Rows from block 13 of a small image classifier, named by matrix and row number. Rows with one number within an expert belong to one neuron, the router's apart. Each number is 500 + 40 x the weight over its row's rms, rounded and kept within 0 to 999. All counts start at 0. Numbers have three digits each.
After each expert's rows are labels from the 100 images, of 14976, where the router gives the expert most weight on average: "lies over" is the class under the peak; "strongest on" is what is common among them. Only what is clearly more common there than usual is listed. The data: larger renderings of crowded toy scenes. In brackets: how many of the 100.
# router: router (model.blocks.13.mlp.router.weight, 32x160, trained with AdamW), inputs 0-79
# up: expert up (model.blocks.13.mlp.up, 32x160x160), inputs 0-79
# down: expert down (model.blocks.13.mlp.down, 32x160x160, transposed), outputs 0-79

# expert 11
router.11:489510526529553480436541455515502489529460473493512556441539411512491497502498497519519481474538502476488433460507534543478450468523504519528550519453594531497470473464518599494492483416478471504422568494438513535507549550483503445530547598
up.0:504501562447525520499443526439518506515518436483515532530487489492450546448494591602431535541467530497502497456473520546509522535514515532545520527513467552553482571404538474528515509518534562567495482533555529562406509507539533434492417569
down.0:516516555538497604550459465471438484495504491535527486556487466524486559508501528510473425552500521506462527577457524519512486473515434467600501524542484478490590526442492474475556448469515495591544450490544554527480455579543562456474506486
up.1:549480478462458480489442535479525495478569485504478489458538493518490487507519525523521544540477522514565459502455507483512563437484446392529479567500556454530568577555501545531448453449484534485423446550496493551515484521507529494593621515
down.1:530542492540497405486540473537575487435470494526507484552409552568476533477478474468506454447438423550425568486529471531523503539535605562500535476551502464413522470461473463508534469523420515493539501567444526441502463488528478438506468521
up.2:504437504522514585489480463456539508480512472485505535525490537533401491461474544469543503462576544545476495603516475471530595508484443510560461409505488537572483540558468491531437501452469471485479509466497447526455492461508508508482525559
down.2:500502468492517422500482482494547509485560562522449487507486458540486501464479510506487427501526488464476497504504397530463475477463506527507520551466493522502514558507521485539521551525471561444524518492514543450585490441483489513549561453
up.3:559485517507513498437522505500469497500479465495527500484481431477457483500561541574501559543482533541540456474502523561554453537505510488476501517448489480498515504540490487512454496482512498511451500526518499492586475551466464559495471568
down.3:476515500463474524489523555498543516517480441473524484529648603532506502501554557558474490570485482518464499528482479424528546500485509581388532493439462502527493525469497507487492587487509554481527485505520461535515504510485485473476564494
up.4:532435505496525472482516502478464510546538551498497513430541493428524435547485428506541511507521483447517462566547548428562490462502531545493539533481471528488462525521486588521507543497498515491518487461473494503578475570507591563485504602
down.4:469471552538475487510540536480488504572439531497487514564538420502505514509470496496549514478470533529486509520584486534535503500409559500576497418503518544509571519483507544497562413580531521474493531462521535508462404492544497513574505541
up.5:566489477508462422469499464544445529480515545462578458540563435489467485446516466519538485520581546541573519508555502505496559517486511594577494466516530545496448473452419527474508428479497520553439492481523496472546560529470576478485492525
down.5:460413485490513466481464482489558473507570556518462534525583444506442442534475492508564556499562467506501460574519515481496560456417533474492533389479508455552507518476435469561577463520506419484476526509545505528537548537512487532485529486
up.6:515551531528476538508584502500586482501445506520497583559502484478508448494542516522466528460437462556536536514494502466458468554522559499522468397547494486418584480553471508494511548542470531469531572513525488506471499481537540481504502494
down.6:523529534510513481443460490497588520533483452476528504461473524516476442529456492452550511399499530477480455513462493415510556448510551493552537506506500525481520536535569567515408498505544549477464432456473510463470530453511482474500492470
up.7:520521491482529547591452480529463492525504401415484493460444511439466562513484548503568485471502481484525524565429553508476468562495446531522499526594471486492506469505519476561524579471539480455507453542542535508474535502457510394441488500
down.7:511482486508538560423486501539471498440427499523523524514451586490473540436548541574486538530439510522471516490500476495496525515551537448441467508482537455546540488462542449519600490567501496563492480496513478445520500539528525486498469497
up.8:458516491461515568507481534486428498496427499504484513493460520442512497477436513517516564478478523550493557533535541554458539458569484458545565441535409505451464518520491588577478510481462519465514469528481501526532526486515582427454390504
down.8:501391520485536484444487486479542550485504494476501527490512442473534499436461486484460493426553511522449534538499518479554459523477543499451402507480464574486544507523515493478511495485513551493515523424444508484472441510529514407469473503
up.9:476542497529534496481475492507536493539554560538505435438508492486464484449455530428442536527540563515522515441542494573460468482512590565499472503540554509485506390530481474505499481411504570506505486530539506507501512572467438589570498510
down.9:481444499460550434471496444423484554499512493504482548500472506551555502510500465474554471558526568467550504549517429512428558518524494500537561576541505404531475547468473565470518467581476511481477458493515479509413565529567515518480515502
up.10:511508487451538615465439432537474450432544406400550507437486476452507503576499465517534473447512531464522538553529557424526509431551501480514526502506515571444525483491534482538475502506459462507576500463551538452513444466544559485448466487
down.10:463550462489561532418550436513454537498471462474500508551484483420471479502544535521516483493469456499456528526542471546467442563579481460502418483416562476529455469547517605502542415490455426495510514482422481490482497494534533506431556445
up.11:580478444545479524501565494476518460474546525502515503505553473524571534583563496427512571547559386505418514493491497507560513539538481530422517464496456531574482491531478466479523496427431423541508421511483532558511519487482444497469521461
down.11:480494590416528530491515475505503515561488447470524442480465550527554488528483485511547473454526486547487537524468481494524485452469508466500519593546447543513530473503505374487551521564499505564488542416422415421595500477514522504501465509
lies over: pine (40); barrel (27)
strongest on: barrel (61); pine (55); tree (50); count: six (48)

# expert 16
router.16:514548451530482476417529571472477545484517575519420512510500524495434432519539512449574529478470504486496446493530488524453477486527497535497541505508492470516535481518421499452452429498456456466443465549483515488443561525548497466573462468
up.0:435526476462554531452499513525436539511568494448500438472486540593506490496541513507484504441454508425443457511426505496507512506490529574518494530476553534476513469465464420515516421498523444501510493523533467497522480543491517457450421486
down.0:420519566477477560491481471468485425507556461504574503514456519468469502516542525502518453457438596558384510530457524475482460513439511487507423537521545487433497459482471347478467470572562568496467534504529475542523461533547467486472466486
up.1:468513452402493557508579465442515441492512552537507471573495454516505502509542520518559492524463440487443503496507501541484485480530474565469451441451518519454442434468470491510468424488518519497503490531463531551485471548488485466492517453
down.1:473509488478552540551482524517494445551534437394516552561517524538472477468483485499409481480463524497489552516544483514589568473486530467474555523548490528449453476555501502482524499500534436470486469531574514512411468538447534426504622511
up.2:532537499566468493464533560505476481538543540567485482481545496498519459454524538520519550461530568517467554514465458488465445504531525513469527451525536533483474506470508503504452555526499486402497551410501511493547479442530477411567483454
down.2:520530542586542476461420531520517565505551467503527506452493477504590485470492534515458495444501488521465519540485514547577488438531496451485517525502505476437431489481529511550454487485509512576473480550552534508464571483516504468559503506
up.3:527509525508454526530488434533517533527505492478527483443462544405466497518420487509524462492551507455492562459479560466487484539476535538480512578549518499591492547506490517478573567519501512501520432524536493535494461556494520550432461514
down.3:524489516406489515506482511463502521488491528524595475492520497442468491517461450551533475515521483544533537458503530556470545510530541553491450520506474527599478584446515529507508506478535542493502462455510448437493558572548510445498562526
up.4:562497428433432457421418491470543471462532542549411436558530506472537471496540574503512462524512457509429562591512511494569530577542541521448527517526466510546449474529498504444536525483472547437495532535558448531571505442519518526527454464
down.4:501498504531462553481409517544590523565539456572526509521463465489541500509479450574505507484454479509537510416489486521498506531521493467462480458530498413498492547548454530477542531527545495457496499519467563533460484465537507461528466451
up.5:452519445484503508511545493513504485563493451476462472474526491542523512516538507473488479516526503504423470503480553448560483520573583457499544574469553437508502527577537530525433494491554475569480423463436488480491542481522527519505511489
down.5:511633441470512515446491468500480474529513449504466485478447440530465520486491524554552440465573531453586497497488517504468507502545509574553514518525463492523485487483594472557463436539526541512478427570563547522387505535509535511443516471
up.6:469486514491512472430536476482519467494495417507571467467503523462507543474457497485460506437488446499584509473552421534482502546509454563418525467490519562550502542494467543524503547540499546466501482490465478453451502418513533453468427416
down.6:508521503438504466486488517461545479445446461452476476465473504466517500541421481488540447553560508487530612519462468447545496447443474513463440568464425458447530430489465529505458440521561531533507481522573519500493485553505473491496548533
up.7:500487489506474495489555457485531506425398498457558486485447546488440493466453505552433511545456460489471531469539505480487523464501515461511554411513530502502541489517432563512470558453522514476441526458535459485564528509529539486533461518
down.7:495506483481464531515494511484482507508475447504428386474483505500528486541431438529507564468445571516497474483514439547463459512508445525554508502430498502461451522529496404482494493452463454519490488514481501515465542542482477559496517499
up.8:415515459466505537507502515476538487509554521524422468498571435451513498517508484517534515555454524583548466462544514500526569560511473500455504512513625503547514473484469454496565468477429462470525516528484525462536418478589471488519487475
down.8:496484429461499512434512450550527516455496508561492526489463497481497467441512478475406501458500483567446523381443498544478567528506470471510470521454499484421471535537492535430539483511549555504526408514586474464531514522556499457492537531
up.9:535447526495507475493527514570446482445529479537456521503460534552515462554506466501539476494535569593479473547512558504514491505478452510551464480469559493449491512512528613467559554540534506479523475474458517526550421500586574467547484496
down.9:486534482535521525438427467563478512539551447444471415502444525494440502491550510462475490555466502524487512524447547524506492491577589531511471552399550472523591485525443482519518525528463493500600521428435524502496527484491455430542464536
up.10:460531538514444436516463521499543432488487482489467471464544511530518489508488475493528536575543541468554549487516543492510486524456460557456495424437559508440499502471508477482484425563499523483441520519490468532548449398412533521440505494
down.10:458478529471455474470564486506521484482460511497524489562484521410504546445458494498498448465570455581482494442493442560495525538575524450457446566487509437516444469469499526485504526517541476522495445463499547526433497442510506507504527547
up.11:573479491551445501464442541476527513527483496489484563506526460444463490499489563560481481529503540487492513491492473587523444507468496624438531534425539462536496488461485459468521465437495437527467473437556527578498513560446513493500460524
down.11:523491481548473479499495441565477565527500450568592575530465494554479574478486482546507516498479544500508528426470471567604554467497496520506458518484484502500483577445571527494431498507517542467501550469486487451477478550464422494465470441
lies over: mushroom (44)
strongest on: mushroom (82); largest object: mushroom (63); count: six (46); mug (40)

# expert 13
router.13:485517519569570532530537520513535588484530495438446520490471392494469500435469520530561452520478506510548416462475522484474464532546472522446508550517532518534476465472483532517558571431520512457496526502482424517541515530404489486527564495
up.0:492492476495472543534473512500511492581498606504495570489500440461470531470490476439513459565500438524530467438515474517504544510488476502461421455567466497441505453439523437470496443469442503533559522540464466511561482436448499497524450529
down.0:496461521510449500520511516449552533440460506482493475555456466428501552542506471567533553471478444505550532586538518515516509444500554430497475448473557578478517523512417484455553529491536565475527562515529475551564450532521489477514532487
up.1:538515567481499533509492483438508516514524483470545560446477507509502540429563466552375530523515539437495582510447467524526545458554515455517459460466585511501527515486517499544491441482500551529482503467502481553421504536450422500459476460
down.1:586491540467495504509518448507466526488485533571540486616534453507475548493424487459475457516484462507451517490557535513544509489444435589401499510495513429535473507442496519470550536570517500486482477524533501438483543487555566508468513439
up.2:503553441461499514502526521521485502520499483537428493474490503422527406466403521427558501439480485564521455434520548496479497510547448505479509540478496476456481504439411538476498499524522442510515554526539466486486461513480445474497500539
down.2:513501543587510540598433524519565591455521473462467488462532530456527489481572555508548502524549484432544471538447517484522448552522432470471471413482553447455466589504495565534475491468531433434544474483492531520529543508462456477568531469
up.3:514530485458560508491475515479516424474515485516389583482543490449540505481519512515507583513494523485555494563497505526499557524520511435556490516533506506497512512487528509474513515454499547457548456540443478493623449421475545436462435515
down.3:540538483544545456547561481468453527458534476559513520496522584474506468437440496513541518444486537522504481470454483500518521580509501468565527562508458523514457526542521566517498378493487495477540499480408414481472545475551468462442495551
up.4:509579502592531496497488471549499511516483466413493530463492457563531489491485490483556465528537517470538397499451492527484476485494489499476546516497549512462436544428467496527567475486493539493527493516483541475519511475451472490459505505
down.4:495483487501510464563415489508534509475569471463475462523562458536508532417567532509488508511534480556540519546469498421438510540472503539512534483531518445450534476497504450558508528468498503593479444523465481509537539569538462539527484500
up.5:516460497553501529474516582445549455526494492546444521523452464570436513524529555548531484441426488482474465412531550459492502562485511504536481554479530598529499473508528482498439513590430491483557470603435487514506449456483530491493444489
down.5:552490503453467534435453495497518487521507445546567587440518488494481527472470466521491522504515469491515505440498501505453441467497469589624459552470460557440496493455511542461498470480463463503433457502553463587533558514531508532524523568
up.6:533530542538590574514531467532499440502593457484544457467490482488477515482557460553512526524516565461523549507451472479422510543507546408510515558517503427497488533511467464498513493432498521477500477555480515522484533466501527503425562548
down.6:619506500479501511561484488490475485462515533479532544511479536436501552456520460459480477542493500497468486488549483416504493556487543443522544521507529518498490443469491492538536466525490602546469483540551435465435490587545455463505474457
up.7:492532527501535526467524489478500470542463521463506466456502431496414486522516473466530560498567475516534474512513461530524521557490480508437516503488506492481495457495455472476470516538480599478460550507499472467513439405490445498573528507
down.7:595468544450510488458433509424591436520462438486443487479491491524509468497501515438567482504518521573521475504491544501421498508512527582539500509531508516494477475500454491558481526526556543518447516463512541584448553457460543592466474570
up.8:493549491477513456530519492483456397512523471489470464433574526540513571522489493401605512534519542524426483462533466417536534546438580490511453489451477497518490534497546483446484438550442481482515570456476514431476435432502524542481483559
down.8:527513522439563539469399536508458495564543548462512499533477550501486461461592388450459515504475493512487509458536416515467452515389523501462559586501485473457466472608483478553481485548498558542518517547558480491541539528498521503549451554
up.9:508551480497555487499487498547471539534578493565482581475523483456501546532478493538478502525523443494506459509469417447516520567494519516517525595554504522558510442442543484551449495451467526528515570456548538481440574532435526518502434519
down.9:542496438482487537500438472508482551453491505522455492558515476465413564495525532544434572569503477484472527533575535507568510513452426547477481533526427578474535496534464445478489527455556438485406521538435513507499567527535500482440491531
up.10:498476533547507524538552547438556548469531550466479496462518555515509497494480494513452467565477499572447505477457538478449456505487506501504510541521490523462543482505507510465460587492543545503519535478446414455564506579475482472480542564
down.10:458524568603545518516450577547501530559490446464506510446521508509549488460514519511501487495449449493517467455436515428499464487614557502497483485518445538531541540398519445455475565496514515483535502477508476531492472444463468485475510529
up.11:500524490529511482515504510468496507498602517509459496456517468430385495522454523482464504514516505504457514529462534410487389499500517541522507590577543548543547491525468492616492511417514541494475506480491425483533434484525585432518510463
down.11:519453486479502496534467478512598487540472444465475540530470548489469530521580531444511533476452458519390498470582495477413441473539482549544582477450484534478539489507510510470450527529456475536470411490535414553512582505488547502452494453
lies over: trophy (85)
strongest on: trophy (100); largest object: trophy (87)

# expert 8
router.8:517553561539513503522447504484494450527577432546536468517526563500540490493485472510506539481542543469518492497443494484491530528496571482442531526537389458453510549491518442456497506447455478583549430469549509473518549529471394498528553516
up.0:417512515532512541519446506531526522532555455517533478437524529505472480503514545471578494482516428519533506589538468489552532502570504470574442512486485527493476477484488440478450503451490493512459550544424490509585482514527470512523510501
down.0:480489529493448520530505486518540511457483600491523546518588453452547562504573493501562443483505529476567537461503521509525485486539432521462481447524481496520550526437452474497525482486566487459489490486517519467503524470537481462408489515
up.1:469468487442532457437530505517480523552464559481541463499561524479487498526483530448445492580534545402500488536490559470484496523443524482419476491525495411492496454536516514537471477507477505518502468487450552552503495424496500520628499532
down.1:460489451491504515475538523434473466469564487527492524483522535509433535498477491406488513473476500482556541567447492497477538602505482464484533489580471537401535496510483547493511519450527487494494489502525469502485467504589549485510566564
up.2:459434499480558594540517534481509479499532550521563395523568429487484519511477513587406511505488585492440518536492508496467499475542479477475465519498492515502460515563449457472448509527489476564489499502517481481482497482578502555535453498
down.2:529422491473529498472470427521483490488550566523562472574509470546466525524478487487553529522507416529495418471561423504427483574508527455542569578488525487494401548477504561541532492526530488422510544479454477459519527535530524461508462499
up.3:548504339506569442594470490474534578568476538523553519548511459473476562467515563463514501508441528490397506516581393467489510496518502536497526420450498552518495531504533476484448459478468535473518429504540508507519479501524506489453483525
down.3:507529381507545559574522496583460524481501498491463488578485466502444498465496429505584465492524470449479516532484490576577492497524442593493555424533444513550551461487534492417513522470528503542458498525536547460513425494450485451492559526
up.4:503499446616503487409459471487483561494516486492508501529467435453497474460451479446534495498476463454507486520546479514512531522545435536544546421572535558466494496493469434542452500509526575446479529512517559492580503474467533499389438392
down.4:500450524509495516501526407508442556580450497466508459501513519522496496543454486453535504457481505470511507459482482501572572439477525616538509542465505504447426514523510484509564436581518475517506565506502508467451526569511486521508451535
up.5:535457396504406514543470581545481491469439479515522537483520541463488574515482494501538510554505518398519470468538494470483490575468479420511553529537547519475480527498489564541577506479498479530546536551515454500516575449495444595492565501
down.5:483513578512571443499446420483484497479499518483467504520514508470563449572547514524473505515496520535498523520508477468501496473473519511480476496498501535540536477519454548497448476490496493467592504509469479457518436383448570488524523511
up.6:432502466480501580559515457502474477515551441481489511510476517537443543496456454536445569520532491452467506473442546542450504514494478543561470492494434557418491523497490461463502538429530517444473560516479440479505544462517539516475564535
down.6:538538421513537446490474437493546510537506478427518448447509558467573515502537511488550486448492502631462508494460562449538484494584519437497544471500468464498565536573505456552482498499472531506531453483546498466538537542429489493495528467
up.7:484534449519489540534485515531476583473496448613521445438433578459482517509430510477496494459495505527518436487493529491466442533477495455444501481449453505448509497427554592472487504493464463469545575438483531564515510438488472523518513442
down.7:469533546489456482486467511425485488529507580513505510479469461450474467500559462453478435549503595496485450468454433540554568480504484522531455545500508478502500539498473463443460559514486530508615471573509554436543510540475550506457488469
up.8:479513568516547495469479486504514511585519512593494481464551495431482509502487494532506432518502435490467509534478450417588518440500495468513467509488503502581570488458489428483507484438458489560516583485471537459499493467443516506522558516
down.8:478561550495490454449484595455449524456540432424544483460454443537479552505513471461518536452478586565497518488500503578461540583493440486553504528533531486452478489449524538517487500493508500543565511411478534458501503538534454433454538522
up.9:475548452534567554511516593513473503554581506525438530507487454465440455461606518545522474464511505517488473496476509492499477537531521517490527541452520574569538543475491494514471476478505569471502528489518543503538428457446458559506457481
down.9:448461461476438493509419482506493509410437491466557551499474491530501564527548530448479479507538468452517414545483498568532459578598553554485483449431444477564488437417455523492523471503503528481536493547430543451493512516480458462493546472
up.10:535434495440503495531485483490475514488508493486547502503536498456436531533538500586452541572526558426378482467465451449493496564504542510513556562500551457473469518534479451575491521494495497500497512479453533479506485508539505447488496501
down.10:547412485450471471538470560544494456555520561473492439471496425482507488576532518525517609487446449487549528510520531561420540440501487502454503481500588519434408521460478503570487534495515478525495466499515492537559532495498501463524453446
up.11:504562536470563487514454406511498528519552488437517514462453447511520487402462466625509517498448525541479518464537455481513509506428484468548522532523531487561561426570463474509473488517479510529485583505500596480456468498508428484475537561
down.11:544442402546459548453600477516440485539482502482542555533535522545528507466481399501484501525479519443476516482521473556461505574537468513509537468402528478478518446527417477514557553492553468495494515541516523499483413480489461482513472442
lies over: arch (78)
strongest on: arch (86); largest object: arch (67); count: six (43)

# expert 22
router.22:471487521557434447499501576519497423496465507531508494520482442539541436465514487459528545531500496495465428415486507473475463460483401524546526510514556544513508557488477463498499512548551533531480484527498560466459537459539462497446460425
up.0:630504492540512455512429464543524537602444559476423485482488444432544498531495487551542451469463470564573528455558452522465527497493558496595499533500480424499490512531527543516433463508512509475493453497526560519509534531524534452482552487
down.0:540483461462505495505444487494568488529549453543503556414512412539535523420537478552521535537537531520563507548506531578451513499529476527480533436483490523552432470474548486567492550501503495479514523495450556583462527551523465500465520563
up.1:531488480475460513533534495500510525553568450474484549562533451531512474445497505570550524580490427390490528519448485482526482478465411515530472550516447498600495506580470549532472514515546463514540491466550473501538513450489538459478505530
down.1:386550503558490526449478500435536497515512520456492512488488551432478554497467516462483490536484515589442545480505533544525526461445418479390483515472463492484513475521485471447498488523520513460574494500551469452461523483513466517500460485
up.2:474484460487424535536559549549474484533518485477519524501551544473504479490515507486532449503536466465602519577508439508390431516483523463452519483452488446482518522481472498490447467500477503513461458527630522518566545472396415448537503516
down.2:466436462468513464476497507547528430531514469472524469505588510509549516500424463498549536526505535551405487527475471545510499523442463488556448491598481502496482501432474498475495501450448484491499526424492570516431489531476456486482477578
up.3:564540518556437469440469470413572494553482496493496527476439493442490455516454488441473470545476495529503481483458533437453535475525482502502486497552509523536489497417533478513452463493537451553523496500441459523476515503530495459455516521
down.3:490558526456436472500497518433531446502495526543477491538513550537512514408493572539555516431466536519461477534493528502508494499452461525493438421487520565518519529518521506510429561441526542481499509499528458571441445464487491495519551519
up.4:529479458495558521502547468493585518448559537507491494504516459437541479558512549501550528461483511578539479490461527468454502454505424485535451508568561519494551533538539521510455471519445492478476465566479456546406625485493418492458539508
down.4:486516453454471531472483507539474505482517493475533499478483522507508423495521406561459497580438510588593558515492580496496566493441442488500432401542480416463479522518482485508461485466538540500472577487501469483526491516452528549454475478
up.5:452480486404501509563543504537444563444467501499514445488476448479479435449509482487494456561477463516507495566539503533487525489443518465512452525515505532514470536488503495454430502521513468485439497540537455524491501493578452514524515477
down.5:530436471474495451534587488543524449476517565427480485505476505496468502493520535446502432556481512567557503537555529494526442486530469515545464496609549487465541455466467526475522554444471487457549574442501540542496451524532540454503576581
up.6:494503408465488565493512474475509505493518511568533478500573598466511478513473449517515429633472522530481509538448479481482452535482452502455519610522396515443510486486482459483493470516467496469494520587504446525534525508498474468499496569
down.6:555509533473534509507569429475494508529473483543509460473504453499477449444479520511442503490515523563499466443557456505480491528550493485520516565518503509439486403523560372489508472551492440530540564521482533545466436577540515551477506541
up.7:452514556510560524493504467574483534485544494548467485558519449398479479553469527512565480459550525485478449444510520505541504478490529464445478460525514487436533485576559578441582486608476478480463549467580554485528514476400484502501418509
down.7:463533564486560441545502444434469416477512470527514478545500480548537509522499455559481457474542452476517487572525468502389510496515533543496491577512553469545468503556405419593425466509515550501529505493502514487517467448494448512513488531
up.8:469566494498427543437503488556449515483508597491536407555460451498558516472474572558549532426507576545543458531533482430516490559473522491541475498501502546464478455528518569519520440527446517499489487406451502577447454527503488478487530433
down.8:470481445514487452508515441435535499462490498497477589542527444470495586507538487509489477510459454495477566533515552525442520488546550520510552477569560469455488572476535482507542549493525507543512531473468470455436542537554424486468480561
up.9:557509473452461487481473413500511432501453547518570444482528460428529432458474506523498507486468454586542495507447461463528542438562580465538533526482440502495507521484455576477494518554497480495446505429454527503488530500481491490486549488
down.9:557555463478555466483576484519536476537534462479544574457493474513497473488501541476516450484539441539481491519499553485492532526502551546558467483483454456544569512489477487567408425475461528401524478509515468543596607489541473545445537475
up.10:461429505548459541550455525517487517542490495477417476493518544527453514475470540472463487511484466569536498513551551442554469484433482531509534516478536507512475401483486453503435621485502474518513504465510539464482508520456474496461480448
down.10:521468577534460513420489506478502604447495471496518459471550511456454558493462539590489451565469523472514494507481526524511476473496505475459509469574478490458431522465525552436519495547482421466508502488462558535477614457541472428544538555
up.11:487517506515548471482602482461446525468434508562456531457449469486441482428541505507469552469507475494512476461472513519455487480473517492487476453554545466465444493525486495478542518425489563523419438531561545453480476509493491541466553509
down.11:500492514557517432515500494605459489423589428552533513462528424464467524496538530564539524547527570594463482508487553480475503457444500455520483428542547516530439488504471460490525428456503532521471518516534524540454473507511510510510446517
lies over: car (80)
strongest on: car (87); largest object: car (65)

# expert 1
router.1:552511481541555566466489536500446492436520613426505486501488481531459468522522439418490535431481472532466503499567494434445569475544543492548465450516509495421508425468484537499579489470549593469465503556436515499494459549504545481533532534
up.0:480427509571504501554560510482491512489544492490496476528496456474470515408518479570543545511480519461548528527503592495436466594411469488519547448502436532486506523456519471496425524494490488499463557511470466491470516519476507490483521507
down.0:476516505474563521594483512517487545495486479492488534530474489448443512474527536481472488541514518414536496443498526477501522572484492486440511502488520463504535528508392484575540484497498488471506516491512474455435546495421438574472604403
up.1:510509550480569430499559442479485578520444552500407587461538561470529504518573441522495475539517459464497453464518544485445454561438475478482498476505525447523446491559453494480477595481518524525443452553521513503491549515442508507476502498
down.1:544526477457504530496493511457550615542393510495439481505497566454493439560515461487455529491471524545536541518512516461458495493496477570468530455490520472552438508501557543469411530533483461500454535600427457533535516506460491501517494510
up.2:480512546511492510523470508456486456400503567458486531498502492525421487526520454469468493497519489485556466582502478509502466490472422483390488473509520552487444482491480480477510439513545538527497478530462483484481444498459421455479528499
down.2:517567533512579477478492510472436513426564628513524486504442517527529527466480534534468524405506397469452491504493463480550505452476484535528522562578482551494482541514531553524519407499529536413524572471518540506456489502491515506506527490
up.3:516474561512562543519549482476519449473536454448520510538552486492444484454500513507573485509435510435542502479493547473484462522455512450480408526531430498568473545535574448482443508417500539518459587471495450502467479492467460486463505521
down.3:534500543532499580511571482486532505539551498477528497491503462494492601486449519505503481491462531494523473456531603411529461574599548526494518554512452507457538512516513473517559467480472512509521522479513415556445557550522532485521567452
up.4:465479476510449577487476460413449578494550585513428497453512475472475537526539520516439469484497486458506451546508611518522508463487548483481468485547422515499475491434503447504504499518468456463512487483490553506531526499468557527524437441
down.4:473537472421477481534471457483532463515556532490454462474493412543544493460500481486505511497496480528559540506517401551428521546455569476539466461538506556509495429539514522434474469435496488563413527532478391411519517547397502466483452495
up.5:514466418522489491552549467503523520478585512543448469514583533475411467502478467487560483422512496501495521544512507459417462459506579500471513514538520554483441528485515585469516493412410449443481456504486430443501475552527556461484469441
down.5:466424503475537415491434444527455503500519495460504469525562533437452487489578515431502452515501466531441557463528455454521499460474434476454570485543516508465491540577457498522536575465510493419492544539449523491514463506443537497573460478
up.6:498515528503470466444455544505457416470405451483492567480517430460552563499568477539537492506437513496536462523459453554519542506445555546499457560468466449429519459464474446473511539512476501553526446498522518580510462447453542531499491468
down.6:573517528488458483491538559486501554446504466500474391417550508454533469501483492539495542548540513499539455421554576510489494454546500562444477516486540509489472503561580457530531479566546494476517453556535479518528512490544476471468499602
up.7:450539459544468536458491479536462480524534528534485442492416569459508480445473502556472527487487526549480476491441494435514520436469502529476521454526500518472484498520460486467516480540470501531554486509529457518491539474586529510529429536
down.7:518494458526505493469539485515547454553546515488431553477557424570481565535497492412500466496525445489514486527526484486403462566504480534464467568506511532497527408514515520506459516530459444490534547532494559555506486452477539502480521540
up.8:480517507515506493495550477512454468516448549540481594467610630454427445493514451541426494501500470444506553455493584558476445573502536500472499491469507460577462449498525475490499544521430473480447525542512522513431511506474523556506475576
down.8:535524378464498484482490509457433550471490500569448531487499428512506445484498470457501546488461587517543505454460435496512485491531474564501565450486557552495417479485479540509461454524529524474391531519543520490473513470481517540454482463
up.9:513487447485518576553514485481536484471522490525475551499537484485486511550470593479488508506500515527531499566501415500495536408506472505458471475412546517514485466419491585477441453570490420478487503465462477560560458471470532432555473448
down.9:482529419475487547510540527449472529501500543539508510493519543574510459461438547463515379467567492508557516534542536558530445451433515498456464525473533411487524518517436533439580533441568532517501529532475538478493558573503510498496468526
up.10:514484466439505493476488545437533461461476516463477489471504518422537495472503454545485410507509469556486526478446492509539574402420528508477513520532432415501556532491612538470504509524482517500541528562494533548507558513464508502457453481
down.10:594519452514410471503514500449509567548542489417542491471539453533542510584461559557501472491506467567488461579484460424496512478520509490422504507476444472505451487505492470538445454515444390432501490521502521509497552493549491509534499561
up.11:450546483532532492555516409473545478464473533625516473548533472463498404501455459547533541466512483423524577495483520520476510494505470550518416456452474474462472577470528515540574511436528508499434592476495501494425486541459563507477526481
down.11:480488536482501587513439557508464588589500557530493417553536499469500473518487504545491489514465498468475449560484529517505455558518521458502495504501517508485439476479513535556472507474449469489542467539447533544574524512448498546522452497
lies over: table (48); house (28)
strongest on: table (73); house (47); largest object: table (40); umbrella (38)